From a checkpoint of a small class-conditioned image diffusion model.
Model: 3.31M parameters, 32-pixel images, arch uvit, norm layernorm, activation gelu, patch size [4, 4], layers 8.
Training: soap at rate 0.0033, 21200 steps, batches of 128.
Data: 195000 training examples, 13.9 epochs.
Rows from block 3 of a small class-conditioned image diffusion model, named by matrix and row number. Rows with one number belong to one neuron. Each number is 50 + 15 x the weight over its row's rms, rounded and kept within 0 to 99. All counts start at 0. After the name is the row's rms in percent of the matrix's.
After each neuron's rows are labels from the 100 images, of 14976 (inputs lightly noised), where the neuron reaches its highest value: "patch colour" is the nearest of a few named colours to the mean colour under the peak. Only what is clearly more common there than usual is listed. The data: analogue clock faces. In brackets: how many of the 100, against the usual share in percent.
# fc1: MLP up (model.blocks.3.mlp.fc1.weight, 576x192), inputs 128-191
# fc2: MLP down (model.blocks.3.mlp.fc2.weight, 192x576, transposed), outputs 128-191

fc1.182 103:57 47 55 33 75 32 62 42 28 30 30 45 63 35 56 62 62 45 55 35 44 23 62 46 29 58 41 57 27 62 74 63 61 54 44 53 39 81 71 48 91 49 62 66 33 38 63 58 72 38 49 47 34 38 37 61 57 57 61 67 54 38 57 22
fc2.182 119:69 26 65 28 50 41 58 43 36 30 28 56 41 46 57 59 55 47 71 53 30 42 56 69 21 61 47 61 40 50 91 52 39 42 50 65 53 78 69 52 64 61 54 43 45 23 48 43 69 32 55 62 53 55 25 66 36 68 60 49 44 32 64 19
patch colour: pink (62 vs 20.9); white (31 vs 9)

fc1.172 095:88 38 37 69 45 44 52 49 47 47 42 58 51 42 58 35 58 26 41 52 52 62 52 51 60 53 46 82 46 56 35 42 39 43 50 53 77 52 59 48 61 84 50 41 39 59 56 54 61 32 47 36 56 57 35 37 65 57 61 45 50 23 24 61
fc2.172 085:00 60 58 48 61 69 59 47 54 47 71 31 39 47 43 56 55 66 72 59 25 50 51 31 48 43 61 31 50 39 72 46 53 61 63 16 38 62 55 57 55 33 49 64 56 62 36 42 52 83 69 48 39 42 39 77 54 42 73 54 70 52 66 44
patch colour: black (27 vs 9.9)

fc1.338 088:45 40 52 69 33 52 28 56 58 50 36 79 60 37 53 73 33 72 48 56 35 39 51 38 31 41 28 50 27 58 59 07 54 47 52 40 69 30 49 81 43 63 54 49 52 55 55 49 51 70 60 29 44 46 42 37 64 48 53 35 35 61 37 49
fc2.338 092:64 40 52 56 26 49 34 20 64 36 25 45 42 60 59 57 77 65 37 59 57 36 49 57 37 31 47 20 50 48 61 43 54 34 36 27 44 80 83 30 54 61 37 24 47 78 46 48 86 40 51 73 55 64 27 22 39 58 37 70 44 61 68 54
patch colour: white (27 vs 9)

fc1.14 081:45 11 39 58 30 32 68 58 25 56 30 41 53 74 53 42 64 57 27 37 37 52 53 54 62 45 38 43 37 45 52 40 50 41 50 65 49 64 30 65 41 69 41 50 25 34 50 91 47 40 48 68 49 48 37 40 65 67 81 55 44 47 44 35
fc2.14 071:48 64 57 42 33 76 26 32 60 36 79 36 42 40 64 36 50 47 37 81 61 61 55 37 21 32 47 45 83 65 39 44 70 65 60 25 47 69 54 42 54 19 63 48 70 41 60 42 38 71 80 30 20 65 52 54 45 45 38 46 52 42 56 52
patch colour: purple (32 vs 1.3)

fc1.563 082:40 36 43 74 61 37 55 36 53 77 26 52 16 65 56 33 41 53 56 66 23 46 50 41 46 54 12 61 40 42 46 70 58 74 58 40 25 42 25 61 57 68 72 55 37 20 46 39 39 38 13 44 62 28 66 75 32 43 39 44 64 48 62 33
fc2.563 078:36 75 31 45 30 57 48 42 50 25 67 37 86 45 40 43 60 26 75 59 66 38 53 45 63 32 73 45 54 53 56 39 63 34 41 50 64 33 49 55 45 23 36 63 62 47 48 73 52 30 65 25 28 71 46 41 81 53 47 33 54 60 26 69
patch colour: white (37 vs 9)

fc1.29 106:46 37 53 44 62 37 41 65 71 53 53 47 48 28 33 64 42 56 49 74 68 57 64 53 38 47 56 74 41 54 57 43 91 71 61 45 69 63 30 44 36 72 61 46 66 45 55 48 27 39 38 50 59 27 33 77 53 45 28 46 54 65 39 33
fc2.29 099:57 49 49 48 59 48 52 35 36 51 61 71 51 61 63 42 58 43 62 75 51 52 54 71 26 66 46 62 48 43 41 50 63 60 56 51 57 36 55 91 62 26 53 30 55 58 34 43 54 57 59 14 43 38 37 54 43 45 32 35 61 39 34 52
patch colour: white (28 vs 9)

fc1.307 110:49 48 62 46 47 57 48 55 41 83 47 45 56 62 55 47 37 68 54 47 35 42 54 50 25 82 56 32 41 70 78 46 29 66 35 56 33 54 59 48 56 14 18 51 46 45 46 56 77 15 54 62 57 46 26 49 65 14 57 41 39 59 51 52
fc2.307 125:38 42 50 36 59 77 52 26 36 37 69 48 57 27 65 25 29 65 31 77 46 76 44 77 47 42 35 54 36 33 42 72 45 38 82 45 55 40 41 22 50 49 53 38 52 58 42 60 57 35 50 51 41 71 53 33 40 53 52 51 50 74 60 34
patch colour: black (75 vs 9.9)

fc1.120 115:51 41 34 51 53 54 45 51 47 43 18 46 66 34 39 68 90 39 73 49 59 39 53 43 33 51 57 72 43 42 64 44 42 41 53 47 42 45 41 30 45 44 33 28 28 47 59 27 65 71 74 86 41 59 36 41 47 34 47 55 65 36 70 55
fc2.120 106:70 45 50 58 36 55 44 10 51 21 59 62 75 71 50 59 60 35 47 54 55 46 56 66 52 55 76 53 59 69 51 39 65 59 56 55 35 60 56 50 50 60 43 29 30 50 37 61 36 60 37 19 59 82 26 47 22 30 23 47 58 27 60 33
patch colour: pink (63 vs 20.9)

fc1.255 080:35 53 61 51 23 38 29 20 63 71 51 62 62 31 29 52 51 20 72 36 57 90 53 68 83 25 59 70 53 42 35 55 54 20 75 47 65 31 69 54 55 44 62 68 49 42 54 32 56 50 35 46 39 70 51 58 45 41 60 21 32 53 52 21
fc2.255 088:75 33 48 59 44 49 32 32 58 40 31 31 33 51 29 75 59 13 51 54 31 31 43 53 63 37 68 36 60 60 47 65 55 24 51 47 42 41 60 54 55 45 55 40 45 66 57 32 62 28 84 55 26 86 12 57 61 45 42 36 60 57 57 44
patch colour: white (99 vs 9)

fc1.92 079:57 22 65 25 62 55 90 49 58 72 53 51 42 99 51 12 69 48 55 59 33 63 33 55 42 64 50 33 52 56 32 36 57 70 65 49 31 75 46 33 64 37 42 27 42 39 53 52 51 51 45 58 26 22 44 44 35 30 73 55 70 51 36 66
fc2.92 073:43 60 59 51 60 64 35 68 58 41 65 58 58 23 55 81 46 58 37 50 34 40 65 60 52 63 51 34 51 69 45 60 32 62 50 40 33 18 37 49 24 60 51 75 51 57 61 69 58 69 47 36 56 64 51 56 35 52 38 60 34 35 42 51
patch colour: grey (61 vs 33.7)

fc1.168 106:69 46 36 34 25 63 49 56 67 50 14 47 31 47 38 44 70 51 69 54 54 58 44 31 56 31 59 53 36 55 45 49 54 53 49 61 63 53 43 32 36 45 39 16 46 70 50 45 51 36 59 71 60 50 65 51 43 57 40 63 63 48 59 39
fc2.168 115:61 51 44 68 67 69 47 78 52 47 39 63 35 59 45 61 28 49 28 16 43 65 29 52 49 33 47 91 33 66 64 56 48 57 60 50 70 62 52 39 44 38 58 70 59 69 41 67 56 52 48 62 58 30 28 50 21 39 35 46 51 68 65 68
patch colour: pink (42 vs 20.9)

fc1.479 102:55 61 53 47 45 58 41 57 45 61 63 47 29 24 67 36 44 09 39 22 54 60 72 42 52 48 65 59 68 58 52 34 70 71 40 30 39 41 56 50 47 54 69 36 48 43 63 21 53 50 49 53 51 43 62 56 68 53 33 59 65 27 52 67
fc2.479 097:39 80 67 04 21 32 66 35 40 64 81 32 52 58 40 22 56 64 56 60 30 77 34 50 47 32 41 44 43 61 63 64 59 59 54 67 54 41 38 62 55 50 55 38 53 58 46 92 44 48 39 44 41 27 40 36 51 49 60 73 57 54 26 32
patch colour: green (26 vs 2.5)

fc1.5 090:33 48 53 60 47 40 50 28 86 47 49 43 34 61 46 63 03 44 68 35 63 42 46 37 60 50 64 44 56 16 44 33 59 33 46 69 47 41 37 58 25 39 64 72 47 25 67 49 59 68 47 72 49 52 58 50 32 42 42 53 63 35 87 33
fc2.5 079:56 54 65 43 51 52 44 27 44 64 22 48 34 58 62 59 41 67 52 56 39 57 64 18 49 72 42 47 49 50 62 53 51 47 44 71 34 70 53 40 45 44 52 20 51 27 31 47 39 37 46 18 67 34 60 55 70 11 55 54 25 46 62 74
patch colour: black (27 vs 9.9)

fc1.343 114:55 71 89 39 22 53 49 79 71 59 40 56 67 32 56 31 67 56 64 39 52 62 56 55 56 63 55 48 71 52 65 19 51 66 40 63 38 55 39 77 08 61 33 53 64 36 50 65 22 42 42 65 61 37 48 67 67 35 31 71 58 67 37 28
fc2.343 102:36 44 64 69 43 51 58 76 64 45 58 37 36 57 49 55 45 64 52 44 49 59 57 68 45 33 33 38 51 42 42 56 42 11 22 66 39 37 34 64 50 75 51 50 54 41 23 41 54 50 30 63 57 45 69 30 41 33 53 75 72 62 07 47
patch colour: white (29 vs 9)

fc1.247 092:35 59 36 43 39 52 59 54 62 52 33 62 81 32 36 32 70 34 76 66 56 70 48 19 30 52 38 75 65 48 52 54 55 47 45 55 44 33 58 48 38 26 22 41 15 18 57 31 43 73 54 40 32 21 52 70 71 43 39 58 60 42 55 44
fc2.247 090:53 52 59 42 78 45 41 44 44 57 60 54 34 71 48 64 25 80 25 42 16 40 44 71 71 47 65 30 34 53 38 33 62 47 58 56 64 59 44 55 66 59 65 69 91 61 50 55 49 46 53 58 60 85 50 39 43 34 64 26 57 52 37 54
patch colour: grey (67 vs 33.7)

fc1.43 091:44 24 46 31 34 66 31 30 57 35 36 42 69 51 54 60 50 51 36 26 61 42 50 54 35 68 71 71 69 70 61 65 51 44 27 29 48 60 61 59 38 32 64 35 34 56 46 39 49 60 41 70 41 40 24 33 38 33 33 52 41 24 42 55
fc2.43 087:43 74 38 51 37 37 40 50 41 53 66 48 64 27 41 57 35 53 58 69 37 34 48 48 58 51 22 37 39 40 24 26 73 57 54 36 52 71 70 52 46 61 60 43 62 29 38 72 46 59 58 47 53 41 58 55 99 78 49 43 68 63 59 54
patch colour: brown (75 vs 20.7)

fc1.558 079:51 68 22 61 44 50 46 13 57 42 25 33 30 40 51 75 69 68 39 30 57 44 46 61 64 65 43 64 32 40 61 51 50 42 69 54 50 62 52 62 50 39 67 35 44 79 43 79 19 28 45 32 60 61 60 40 48 46 24 33 28 50 38 39
fc2.558 090:31 76 74 51 59 34 50 64 29 71 61 50 41 34 31 43 57 72 76 86 53 48 53 47 36 73 69 34 80 55 37 27 44 77 48 43 58 43 46 45 63 59 33 44 65 10 45 38 43 62 45 36 54 53 48 76 84 65 66 68 63 55 60 69
patch colour: white (45 vs 9)

fc1.367 091:57 50 48 35 51 52 45 51 54 60 54 65 48 39 73 72 65 32 71 42 46 49 99 31 26 38 51 28 50 54 19 40 61 55 71 25 38 52 51 26 49 57 71 31 67 78 57 40 57 50 47 34 38 29 54 48 52 15 64 35 78 36 39 62
fc2.367 089:33 34 67 82 44 36 52 21 53 44 58 22 50 39 70 49 51 61 57 73 40 62 35 70 23 51 57 47 53 51 50 73 52 51 30 53 43 46 63 63 44 21 73 64 48 33 48 98 19 61 46 39 34 57 48 26 52 59 48 56 44 56 73 39
patch colour: green (53 vs 2.5)

fc1.509 118:37 29 15 56 46 53 18 73 50 61 43 58 66 45 28 63 75 24 54 48 50 50 36 48 41 55 37 93 63 61 45 55 76 46 67 41 48 44 31 43 51 26 56 63 40 26 62 40 63 52 56 51 54 53 51 27 62 47 72 79 69 31 74 26
fc2.509 085:76 63 38 22 30 53 64 57 46 43 78 39 52 65 54 68 39 06 70 35 59 40 74 65 71 39 53 57 42 25 49 55 50 51 24 53 50 78 56 62 25 45 60 25 41 70 84 47 32 36 60 63 50 41 82 47 74 49 32 21 90 45 37 30
patch colour: grey (69 vs 33.7)

fc1.281 092:39 71 41 40 53 38 20 35 54 69 48 34 32 87 41 53 25 37 60 59 55 67 64 65 55 53 52 55 44 46 43 63 63 54 81 57 61 66 47 44 53 46 41 79 36 38 46 40 53 44 59 24 67 17 38 42 66 32 28 66 62 62 60 63
fc2.281 100:70 47 57 71 23 66 34 40 53 47 62 42 49 71 47 43 47 72 31 55 58 43 78 33 56 66 33 59 56 57 43 42 56 53 14 58 31 40 48 46 70 47 45 71 51 45 40 33 58 81 36 39 56 47 66 49 51 54 54 65 26 50 58 37
patch colour: black (54 vs 9.9)

fc1.391 100:46 57 41 47 50 43 57 60 54 74 65 67 44 57 55 27 40 70 30 36 64 47 27 33 68 56 42 27 39 43 23 52 20 47 70 32 64 69 30 39 54 53 42 40 44 53 70 60 41 63 69 57 17 39 27 81 48 55 64 63 53 41 43 32
fc2.391 100:24 50 52 75 60 23 35 34 71 18 11 45 29 53 64 62 66 60 53 47 48 47 49 61 28 56 70 65 64 41 58 53 53 58 51 73 33 43 51 41 47 44 79 73 52 24 39 55 45 49 47 57 74 64 68 25 51 58 40 24 52 58 77 64
patch colour: blue (31 vs 0.3)

fc1.493 095:39 70 64 52 39 44 67 58 36 30 32 46 69 61 47 63 36 36 43 41 54 59 53 50 70 44 62 42 57 50 28 68 03 56 27 47 44 18 75 79 49 75 58 64 41 55 69 31 47 53 56 76 49 52 48 35 33 50 74 25 44 42 62 53
fc2.493 079:33 47 21 62 67 46 54 69 40 48 43 43 46 57 32 58 43 62 28 30 43 77 48 55 73 55 40 62 25 34 44 51 63 70 37 34 21 63 43 52 22 86 58 49 55 34 54 29 37 51 57 29 50 45 54 79 71 27 41 26 43 58 54 47
patch colour: brown (50 vs 20.7); black (25 vs 9.9)

fc1.113 120:45 49 59 63 14 62 52 26 44 29 52 30 51 40 45 65 43 35 52 37 88 56 44 72 28 54 50 41 43 59 72 59 30 29 58 54 28 47 51 52 68 41 39 41 33 44 18 43 62 49 50 56 47 47 55 44 86 39 81 64 70 39 48 23
fc2.113 100:36 47 55 51 49 32 34 47 50 33 66 34 54 35 33 42 66 36 26 70 39 62 73 44 32 56 37 35 66 41 16 55 52 18 49 46 47 55 52 52 77 23 81 66 65 71 39 53 48 48 64 66 54 38 45 62 70 55 44 60 49 57 67 56
patch colour: grey (94 vs 33.7)

fc1.424 098:36 53 66 16 50 64 36 68 51 53 61 65 60 66 18 64 54 51 66 55 45 67 48 41 55 52 58 55 36 44 56 57 43 41 41 58 40 55 33 54 48 42 40 71 84 51 47 61 37 49 54 55 26 40 68 61 35 68 39 20 41 77 61 28
fc2.424 088:32 65 45 56 68 55 61 85 45 73 55 47 60 36 46 41 55 59 51 58 56 51 50 28 65 38 38 58 36 45 52 79 38 36 31 57 49 37 40 46 13 51 22 61 66 33 41 39 62 59 75 40 41 64 66 61 73 72 40 46 44 46 35 38
patch colour: grey (77 vs 33.7)

fc1.488 101:51 60 70 27 49 53 45 25 41 47 84 51 75 39 55 42 49 14 27 42 31 37 70 46 56 40 70 36 47 23 46 27 64 46 47 69 44 47 34 38 46 55 54 62 49 49 46 55 46 57 49 57 26 51 27 55 62 39 27 73 60 37 24 54
fc2.488 080:52 38 46 46 40 28 66 51 59 63 21 52 42 59 54 61 35 80 42 41 59 65 35 32 20 44 15 53 65 47 61 66 58 55 45 28 60 55 29 44 48 49 41 41 64 60 55 55 53 39 28 49 39 50 45 38 52 63 56 32 47 68 71 56
patch colour: brown (54 vs 20.7)

fc1.270 126:47 22 69 24 41 34 73 61 41 43 36 53 42 55 49 47 37 57 48 55 81 37 49 51 35 69 56 49 52 65 55 56 35 32 40 12 66 67 63 43 59 84 48 34 43 66 61 28 43 42 35 95 53 51 37 49 26 60 61 46 51 37 44 67
fc2.270 093:60 63 47 44 69 54 26 59 74 65 41 61 79 28 59 56 60 61 23 62 40 53 41 58 55 47 30 28 75 61 57 53 60 69 52 33 48 71 58 52 47 56 37 64 46 45 34 62 24 52 38 31 52 57 61 48 55 42 42 62 19 35 45 64
patch colour: grey (62 vs 33.7)

fc1.302 088:46 47 56 49 59 47 49 45 28 51 40 70 79 46 69 65 46 46 44 31 68 35 75 66 49 73 55 49 39 37 23 36 32 42 33 34 54 36 31 56 40 42 45 62 35 64 48 49 53 35 55 71 42 62 51 39 42 66 43 34 62 64 20 55
fc2.302 085:53 59 29 74 39 65 41 47 65 43 55 20 57 49 49 83 66 51 57 45 72 52 69 67 41 73 57 53 65 62 32 54 37 73 21 72 48 37 71 84 32 48 42 44 41 28 49 39 50 53 53 61 51 38 72 77 73 65 29 51 72 63 63 63
patch colour: brown (76 vs 20.7)